Weights of a small segmentation model.
Model: 64-pixel images, norm groupnorm.
Training: 9000 steps, held-out accuracy 98%.
Data: trained on rendered solids tumbling over patterned floors, 97500 training examples, 23.6 epochs.
Rows from block 5 of a small segmentation model, named by matrix and row number. Rows with one number belong to one channel. Each number is 500 + 40 x the weight over its row's rms, rounded and kept within 0 to 999. All counts start at 0. Numbers have three digits each.
After each channel's rows are labels from the 100 images, of 14848, where the channel reaches its highest value: "strongest on" is what is common among them; "peak at" is the part of the image that holds the peak. Only what is clearly more common there than usual is listed. The data: rendered solids tumbling over patterned floors.
# convs1: 3x3 conv (model.mid.1.convs.1.weight, 64x64x3x3, each kernel summed), inputs 0-31
# convs2: expand pointwise conv (model.mid.1.convs.2.weight, 128x64x1x1, transposed), outputs 0-25

convs1.25:444506457522521531574520491511464513441533494538532514490495549470516447516519523562591456552483
convs2.25:449522486525502459491482530548535540498516525523422569524466537447583424544516
strongest on: tube
peak at: middle right

convs1.47:527480499451471480416516434536461548491534509492532527503531525520446558513460451495477509615599
convs2.47:526518506509465462555511463505492500516503549458494509529506496448449575549479
strongest on: disc
peak at: middle left

convs1.6:459476522572492518537520455545495487578561495472476499524516419508395519526481488467452501526454
convs2.6:507545527472501456527495511507551502457504472467543522491475472515465504509522
strongest on: dome
peak at: middle left

convs1.12:516477469458458473497449477500467527469522585513495508492483533538542536524488533582474478591469
convs2.12:513512566536555565509494504526490534465520538526479563480501510487437515477491
strongest on: disc; largest object: disc; dome
peak at: middle right; middle left

convs1.28:392535505532552523483496444483547476584523460461526493439507494578482517502504507457494519510483
convs2.28:487512492484557506482455493518520435516499494474474534495507531513466560443566
strongest on: count: one
peak at: top left

convs1.26:490447535507478524498486528523533484593458562510572509492541484479512556590442504495424526488497
convs2.26:453483512493433509522595490474509482553522543539493496514461499454440479460534
strongest on: count: one
peak at: middle left

convs1.33:533501466501503467480497531468509563479408530547476586429463479509493441538480547514511479574508
convs2.33:538439512474576486549511466465504503519582409494433479434489450454462484517511
strongest on: cube; largest object: cube; dodecahedron
peak at: middle right

convs1.44:474512482539543473513492521526462519477527517405495515481485508496645524528520533500498533437495
convs2.44:426511431493459471493500511472483462594467555488486523499527511510521494545508
strongest on: cone
peak at: middle right

convs1.15:533465501512498445460485551484492523494468506498457572541449501569526507535421506452559498529516
convs2.15:493500459356528469529478529455453515491499471485493479508525533461457505420464
strongest on: dodecahedron; largest object: dodecahedron; hexagonal prism; largest object: hexagonal prism
peak at: middle left

convs1.10:538513482523441442461514498470490474479471497476489484535617540519460522448541584484460508502574
convs2.10:484474528496470562568582517440439457529466434503530429474499449486462539472515
strongest on: cylinder; largest object: cylinder; capsule
peak at: middle left

convs1.60:490536479488486473481519455497495496495477511532492475523567457533555486518475539486500489509563
convs2.60:500514493487481485599464467507450497485541541520522589526573448479527416502506
strongest on: bowl; disc; largest object: disc; largest object: bowl
peak at: middle left

convs1.1:530555507564477476499526564484435489490501430519498555516436531481561462518507465539528444567457
convs2.1:547527553473494525476504484466567491452573476428554476508460490504511519556510
strongest on: bumpy ball; largest object: bumpy ball
peak at: centre

convs1.50:482511485459408525572526505541573504509501450484487470465543524514550515479480502497579387477464
convs2.50:532564424487481492469512484443547510504539531489446472562544510506487587542501
strongest on: wedge; cone; largest object: wedge
peak at: middle right

convs1.48:455488464543540544471536464505501496537440567526543533471470567456551536500516514532586490468565
convs2.48:454551459451541459418488465461546517559492460463547517517450435503517433472481
strongest on: egg; torus
peak at: middle right

convs1.36:508560504482491455519516410474473501515589460492469547501463476557528472481460437456417434528535
convs2.36:481517488517501510503427484399510459541549572511520475488458484543476532543548
strongest on: dome
peak at: middle right

convs1.30:524554475547479486468492453502528501451465489498478520493467489408503522471484507525473470620552
convs2.30:488508554463493543476479497553446347530529450491509438435509386486513581518499
strongest on: disc
peak at: middle right

convs1.63:513514504452502401407487562491529425507456585488497492533564533503547518508474496522506502494515
convs2.63:561500533437532533532479490469489422527567538586449464559478478546492526593515
strongest on: torus
peak at: middle left

convs1.45:489580550516504474482515474493491554471448481513547572521484539557587523540470445494455465507497
convs2.45:401454479442541485501519435576468436540503471535594533582503504484472534473479
strongest on: torus; largest object: torus
peak at: middle left

convs1.13:523520472561477494515515503420515535486503509462517483522594439523526483488420542513451503467448
convs2.13:428527532484509497534523506585486574469460459535492511495532497488549515501506
strongest on: torus; egg; largest object: torus
peak at: middle right

convs1.41:494453543556497526454514443539490522457495477539562517438453509496517530530454486575509554551526
convs2.41:479468435506531449496516499499420527543441533408559407476456533545515442478569
strongest on: egg; jack
peak at: top right

convs1.46:591548531446530425506473453521496563553489548472463597489541443477458522518449449496477539526571
convs2.46:546446486483436505570498524464502573507500467594447501498525552547511462543533
strongest on: bumpy ball; largest object: bumpy ball
peak at: centre

convs1.14:564586472544514533546494469508452478438430567537492554488524493485587520549513480470472470491499
convs2.14:511472477545534541582459431506501495437488499449474472503466488443570470472501
strongest on: torus
peak at: centre; middle left

convs1.0:451429575558533556522539465497502445522542549486413456555512496529500507495483523536463486572510
convs2.0:532523536555475493475481471490450524468436508503467472449559531504494494584490
strongest on: jack; largest object: jack
peak at: middle right

convs1.18:513446542484538530481545467490459571486535483448520533512516479507398550535478441446536468514560
convs2.18:429506517447564468480468461516538500527450517515525431529568503441501413412515
strongest on: cylinder; largest object: cylinder
peak at: middle right

convs1.62:459507503522512550450591499468479496508461516529518477494499441443462502487423496517561442464527
convs2.62:458468479476473498520543435532512548515541561490430553513462527541494487497499
strongest on: torus; egg; largest object: egg; largest object: torus
peak at: middle right

convs1.16:479465486529509487487492475444456508425469478508530539535516556514456526476519484501542606552485
convs2.16:457543465536506460599499530529529484485436532526462456529531565557553450535478
strongest on: cone
peak at: centre

convs1.40:448491549461550442556449508541528532520496438519520522413484485469500475547595533520478459491493
convs2.40:488440561540545469547502544441479576531522514578599546448492554484541496559505
strongest on: tube; largest object: tube
peak at: middle right

convs1.32:497537525500588466510454439525463470572487546502498530521484521507486534456513496464571460559520
convs2.32:525467551472469595573570522515528438494410514528485477517429443454474496473523
strongest on: dome; disc; largest object: disc; largest object: dome
peak at: middle right

convs1.17:542432512440566456536526505572488560499546498514475475447531492479544525493511562550463543499475
convs2.17:561418529483425474453457438519479451558581554489419510584521488560510491440467
strongest on: egg
peak at: middle left

convs1.57:543460489467461482461508466478500467477441531478536578517455547500437564517497524587467416493523
convs2.57:511520524485455547536557586519438512479497483528556530484472549477508487431473
strongest on: tube; largest object: tube
peak at: middle right; middle left

convs1.27:550480466505576493526546538507465470534490510469417641551440507496525466512513437476417412512509
convs2.27:532514433527439531440457539539490440455576457398477477521482564521464511511551
strongest on: bumpy ball; cog; largest object: bumpy ball; largest object: cog
peak at: centre; middle left